Weights of a small contrastive image-text model.
Model: encoder arch convnext, encoder norm layernorm, encoder activation gelu, encoder patch size [4, 4], encoder depths [2, 4, 2], encoder widths [80, 160, 320], text encoder width 384, text encoder layers 10, text encoder norm rmsnorm.
Training: soap at rate 0.0016, 7400 steps, batches of 256.
Data: trained on patchworks of several textures, 36250 training examples, 52.3 epochs.
Rows from block 2 of the text encoder, named by matrix and row number. Rows with one number belong to one attention dimension. Each number is 128 + 24 x the weight over its row's rms, rounded and kept within 0 to 255. All counts start at 0.
# q: attention query (text_encoder.blocks.2.attn.q.weight, 384x384), inputs 64-127
# k: attention key (text_encoder.blocks.2.attn.k.weight, 384x384), inputs 64-127
q.262 [128 129 120 130 128 129 129 128  94 128 109 126  61 126 128 155 121 139 132 141 130  31 149 123 159 122 117 127 106 184 125 131 131 187 126 129 128 119 124 128 140 130 127 131 127 126 125 141 126 127 128 127 128  72 124 128 226 129 127 126 135 130 117 128]
k.262 [127 183 103 127 128 127 108 128 125 128 132 126 128  97 117 128 129 133 113 128 123 113 133 129 128 129 126 128 147 128 128 145 125 128 118 128 129 122 162 128 128 124 130 127 149 137 126 131 126 130 128 128  95 128 116 128 157 144 141 129 128 100 127 127]
q.263 [172 128 133 115 131 130 135 106 123 129  76 128 130 123 128 164 126 131 105 147 122 113 104 131  40 131  94  68 128 127 126 139 126 121 128 117 126 183 134  69 120 114 127 221 128  97 127 131 115 122 128 121 130 146 108 129 143 136 131 135 129 123 128 131]
k.263 [130 137  65 126 132 120 128 128 121 120 128 130 114 131 128 128 111 137 197 181 128 129 123 125 139 134 140 109 138 129 122   0  89 157 129 132 127 126 108 124 131  99  79 156 130 154 130 133 192 124 129 120 222 115  18 128 124 144 131 127 123 121 127 142]
q.264 [129 125 131 128 117 121 134 151 111 129 128  72 141 129 127 129 127 123 132 148 142 130  24 131  86 131 133  99 130 126 124 199 119 105 128 129 140 122 127 119 128  52 128 128 129  69 130 118 128 107 128 128 155 132   5 135 128 125 127 128 132 139 129 129]
k.264 [128 128 128 159 127 131 127 118 128 103 127 101 144 149 129  94 167 140 134 131 159 123  74 113 128 128 140 121 131 128 127 127 125 166 122 137 137 126 128 125 126 128  71 130 129 125 129 128 126 131 129 124 136 123 127 129 126 136 121 131  99 120 128 128]
q.265 [128 129 128 128 134 128 127 124 146 126 129 146  77 130 128 135 127 192 127 128 136 159 128 126 135 128 142 121 128 128 128 130 130 132 173 124 129 118 111 135 129 117 136 127 121 129 128 118 125 121 101 126 128 111  18 103  46 178 111 128 127 126 127 130]
k.265 [128 144 128 130 128 123 127 140 129 128 127 129 113 128 128 128 119 124 131 128 128 114 132 127 135 128 128 128 128 128 117 255 130 122 125 130 129 169 186 129 129 134 131 128 118 127 126 114 222 121 130 128 128 125 119 126 180 125 108 129 129 125 129 105]
q.266 [128 128 128 128 128 163 126 133 136 129 142 122 163 133 112 144 122 115  36 142 128 135  96 133 121 157 128  91 128 127 125 128 124 133 136 141 133 126 133 132 126 129 114 128 115 128 128 150 126 122 127 128 128 141 126 129  96 126 124 182 128 105 137 161]
k.266 [131 127 129 128 129 131 128 163  61  96 131 128 126 142 128 127 127 131 131 137 123 225 117 127 130 130 125 122 128 128 130 129 127 130  54 168  86 118 151 112 129 107 131 128 128 118  79 126 130 129 127 156 128  90 139 125 124 124 124 145 128 141 129 128]
q.267 [129 128 140 130 131 170 138 156 135 133 138 113 129 131 128  85 130 120 122 124 128 164 207 137 128 130 153 128 156 113 115 169 106 134 133 130 125 146 131 133 125  97 131 107 126 130 128 128 100 129 128 128 140 141  97 156 123 129 124 116 123 119 145 128]
k.267 [143 136 129 131 129 143 128 128 129 116 138 125 129 124 124 134 130 155 157 184 193 132 143 125  93 160 120 109 133 178 112 142 124 131  81 108 126 116 105 127 127 134  86 117 126 142 128 125 129 147 127 132 188 120 240 128 150 162 176 127 107  89 130 124]
q.268 [128  31 128 125 136 139 131 129 127 203 115 127 107 120 128 129 167 201 122 138 128 127  68 137 130 126 128 127 165 102 125 160 130 138 118 133 123 129 146 127 119 125 128 128 124 126 136 126 130 128 125 127 144 183 128 126 117 127 131 118 141 128 116 143]
k.268 [130 130 119 129 128 149 162  93 139 114 114 146 149 127 168 129 127 133 149 124 121 105 115 125 126 124 172  86 128 129 130 120 134 143 127 128 118 127 128 128 126 128 104 128 131 221 130 134 180 150 131 128 133  35 133 118  92 128 131 127 128 128 132 143]
q.269 [128 127 129 131 167 130 130 128 128 128 173 174   0 126 132  98 135 131 177 126 150 131 126 128 126 128 126 101  97 129 201  61 128 120 109 136 129 132 128 128 142 147 139 117 128 128 131 128 125 128 124 128 127 119 131 129 224 133 126 128 128 122 127 128]
k.269 [129 129 130 127 128 129 127 129 127 142 127 130  93 128  28  41 106 148 111 127  82 147 139 220 128 124 122 165 128 125 131 133 136 129 148 128 128 131 154 124 128 112 192 127 168 122 129 128 127 117 125 131 128 128  32 128 126 127 122 119 132 139 104 107]
q.270 [127 131 127 127 128 129 128 106 159 128 128 130 126 132  74 152 127  56 144 135 127 129  59 128  41 129 161 131 121 128 124 189 128 128 128 123 133 126 131 113 128 127  27 117 162 129 107 106 128 126 128 132 127 128  92 127 126 116 106 128 128 182 137 120]
k.270 [127 127 154 131 124 127 130 127 103 128 128 128 119 127 129 125 126 122 121 128  75 126 130 132 131 133 129 132 129 128 118 117 125 150 133 119 171 130 129 129 127 130 121 128 160 132 129 128 124 198 112 109 118 129 163 135 125 129 135 126 111 128 128 128]
q.271 [128 124 160 115 126 129 128 132 128 128 126 126 195 129 135 129 132 194 124 127 106 127 171 128 128 130 134 127 130 123 124 154 127 122 127 128 119 138 128 128 129  71 156 174 126 128 114 127 144 127 127 128 128 129  83 128 130 129 143 119 129 128 126 137]
k.271 [128 134 128 121 128 127 151 121 128 128 129 133 137 126 163 180 126 147 255 128 138 148 150 126 140 124 134 158  90 132 163 176 129 179 122 106 109 106 128 101 127 129  84 129 104 138  94 126 120 133 132 119 148 122 167  97  87 148  59 128 121 124 127 128]
q.272 [128 129  10 129 131 128 128 124 129 127  46 126 128 128 127 114 127 156 129 124 128  64 142  91 128 127 165  94 128 128 189 127 112 125 134 116 145 129  80 126 126 101 126 126 154 130 128 127 130 125 127 128 144  28 113 124 128 128 163 138 128 128 129 127]
k.272 [127 128 156 151 128 137 128 136 129 127 127 122 128 129 129 127 148 177 138 145 201 128 128 127 132 138 127 125 128 136 127 123 132 148 128 207 128  87 158 120 129 104 128 127 129 125 128 129 116 134 117 115 139 121  91 128 131 129 124 123 128 127 128 128]
q.273 [128 129 136 128 133 144 130 235  93 129 114 120 229 131 129 122 137 129 135 120 127 129 140 128 127 131 130 129 130 127 139 136 127 126 128 130 133 101 123 129 126 128 135 132 128 134 127 128 122 127 128 126 128 159  85 124 132 128 131 100 129 125 132 152]
k.273 [101 164 119 130 135 128 138 127 120 127 129 125 128 143 127 132 136 134 139 129 126 128  98 125 127 233 205 128 128 128 135 128 129 135 128 127 128 128 125 133 125 132  40 128 155 118 127 126 130 132 129 129 136 128 251 130 160 150 127 130 128 127 128 129]
q.274 [134 100 135 126 132 123 129 125 124 123 103  90 127 133 129 133 135 123 113 127 106 128 119 111 127 132 127 109 127 128 128 180 114 135 145 130  95 121 128 146 128 157 130 145 124 130 128 140  88 125 128 118 133 133 152 120 146 116 127 133 128 126 163 128]
k.274 [128 122 147 130 124 147 145 126 129 124 145 126 135 131 162 128 131 153 162 130 122 128 149 119 137 130 118 140 138 128  99  59 125 132 137 160 125  99 153 126 126 158 120 134 100 162 125 110 169  94 123 129 126  80 122 146 128 129 127 141 133 134 165 127]
q.275 [127  54 127 129 128 132 130 128 121 125 128 128 128 128 143 126 130 127 127 103 125 128 162 126 128 140  81 132 113 129 130 123 110 119  71 127 128 116 136  94 128 128 127 101 128 130 113 126 128 156 128 130 148  58 142 128 161 166 128 101 128 128 127 128]
k.275 [128 130 128 128 129 129 126 111 129 128 128  90 151 128 127 131 128 128 120 125 130 128 121 128 120 128 171 125 128 162  90  49 131 128 129 128 128 127 101 126 148 168  77 131 129 126 207 129 132 114 130 127 126 126   0 148 129 128 124 127 127 128 142 128]
q.276 [116 169 124 130 125 130 129 100 113 130 133 131 127 123 125 163 127  99 110 128 131 128 111  91 233 107  65 120 128 128 152 110 143 126 130 128 135 128 128  68 123 148 128 149 122 127 129 127  93 124 128 129 130 129 106 130 152 132 132 134 131 132 128 128]
k.276 [128 128 128 126 128 129 129 128 130 128 127 128 128 129  82 128 128 104 132 129  34 130 128 137  61 128 126 126 128 125 101  94  98 127 127 131 128 137 126 124 116 127 127 119 128 124 124 107 157 126 125 156 128 156  81 128 135 128 127 128 128 133 129 111]
q.277 [128 126 141 129 128  92 137 191 128 128 129 129  92 126 127 128 106 136 138 128 136 167 120 127 128 128 156 130 128 129 232 120 128 128 128 121 128 126 128 129 128 128 130 127 124 126 128 127 128 124 128 128 127 128 142 127 135 129 129 128 126 129 131 130]
k.277 [128 128  95 129 132 120 129 126 128 128 134 128 130 128 127 125 126 172 185 163 127 119 168 128 128 154 128  76 130 128 146 182 127  96 124 129 128 127 113 118 128 121 128 117 124 150 129 129 128 127 129 119 127 155 128 121 141 129 126 130 129 128 144 128]
q.278 [128 122 156 145 131 125 128 130 100 127 128 111 129 133 128 128 203 133 126 120 144 165  63 150 127 130 159 117 128 126 128 133 119 122 131 133 124 129 128 210 128 127 211 129 131 124 130 128 127 134 128 132 150 129 126 127 126 128 140  14 128 130 133 128]
k.278 [128 128 127 139 129 131 128 127 129 128 163 128 162 127 128 128 117 131 217 129 132 129 129 128 130 166 128 128 128 129 128  79 128 128 128 145 107 112 129  57 128 134 133 157 102 103 128 153 159 121 128 129 100  92 179 128 128 129 191 128 127 137 128 126]
q.279 [126 127 140 101 146 132 124 128 143 126 128 122 128 135 127  97 131 141 128 117 178 132 116 136 129 129  64 137 140 124 128 229 129 141 124 125 149 213 124 160 135 128 128  78 126 134  76 133 184  90 132 130 131 127  80 129 189 123 140  81 130 131 129 129]
k.279 [128 128 129 128 113 131 128 130 127 128 127 128 128 128 129 142 131 119 124 127 127 112 128 114 125 128 127 129 112 125 186 113 137 127 127 128 151 115 126 126 127 128 128 151 125 128 128 125 131 129 129 128 124 128 135 127 124 157 180 126 129 129 127 128]
q.280 [128 133 120 121 105 132 129 128 170 128 133 130 128 132 129 120  95 132 123 129 138 127  85 128 129 134 134 156 128 112 102  99 123 129 133 122 105 127 135 131 129 126 127 116  94 119 122 117 127 115 128 128 111 180  99 177 126 137 144 127 131 127 131 125]
k.280 [129 152  86 128 127 126 105 128 162 126 171 128 131 129 128 129  89 115 101 100 129 127 102 128 126 123 124 131 128 128 137 127 137 128 128 131 127  91 131 196 128 205 132 129 137 127 130 128 129 125 136 132 127 137 138 127 125 127 152 123  87 128 128 127]
q.281 [129 129 140 129 127  94 129 129  63 128 125 118  89 129 129 122 151 116 127 132  49 104 206  89 128 134 119 162 130 137 131 152 134 125 129 174 136 149 115 116 128 172 132  85 129 128 128 117 143 122 127 135 129 129  85 162 136 128 128 129 128 132 113 129]
k.281 [128 124 128 115 103 126 124 128 125 130 124 131 134 128 128 142 127  56 165 116 145 128 255 129 128 127 126 149 128 139 146 225 128 126 112 106 127 137 129 128 122 122 251 128 128 120 152 128 132 125 132 131 122 158 145  78 119 121 123 127 129 133 122 132]
q.282 [127 125 130 128 152 130 127 128 128 114 128 128 126 128 128 138 125 125 150 157 140 134  68 125 131 160 128 128 127 128 129 158 129 195  92 127  69 125 128   0 127 128 128 122  96 134  85 119 129 123 129 128 111  99 127  65 155 127 129  89 127 126 128 130]
k.282 [129 129 126 147 128 128 129 129 126 127 130 131 144 127 128 126 132 132 120 116 126 128 168 126 129 127 126 128 128 134 148 127 149 129 128 165 128 128 129 127 121 161 130 121 131 127 128 175  43 131 127 130 128 132  82 127 129 135 138 130 128 128 125 125]
q.283 [128 131 124 128 111 130 115 127 128 116 131 130  93 124 128 116  93 189 148 138 128 111 119 104 129 128 135 125 129 139 125  83 128 127 128 126 128 124 148 129 127 141 128 126 125 120 127 128 129 147 127 127 129 126 132 139 133 147 100 129 126 131 117 128]
k.283 [128 117 127 195 128 146 124 139 127 128 129  62 129 126 128 128 135 108 116 141 109 137 133 126  71 110 124 149 118 127 151 125 130 116 130  86  59 133  95 136 129 120 129 126 128 124 128 146 118 131 147 128 127 128  87 131  92 113 148 127 130 137 127 128]
q.284 [127 126 127 128 128 130 127 128 131 128 128 133 122 131 128 121 104 121 122 128 128 128 161  79 129 124 116 125 128 128 126 106 115 132 127 124 128 122 130 126 128 127 122 132 104 163 128 128 127 105 128 128 137 125 130 128 128 181 129 123 127 127 131 128]
k.284 [126 129 128 128 129 128  86 128 127 128 128 127 133 121 129 126 132  89 128 129 126 129 133 151 130 136 144 126 121 114 128 119 125 129 125 128 130 125 128 127 127  46 127 127 128  86 129 128 126 120 125 144 104 151 153 124 129  59  28 129 128 128 130 128]
q.285 [109 129 105 127 124  35 126 126 125 224 128 133 122 128 128 128 127 128 127 124 127 127 121 127 119 128 133 132 127 128 131  36 138 128 127 145 127 128 128 133 131 128 138 123 128 126 128 128 133 122 128 146 128 143 172 122  47 162 133 135 129 119 122 120]
k.285 [127 136 111 159 128 144 120 142 111 112 128 127 129 210 128 125 179 130 136 133 129 143 143 130 129 132 148 111 128 135 130 138 126 131 111 133 128 128   0 106 126 120  97 183 129 108  99  54 127 136 121 126  97 125 153  96 130 129 118 133 177 130 149 127]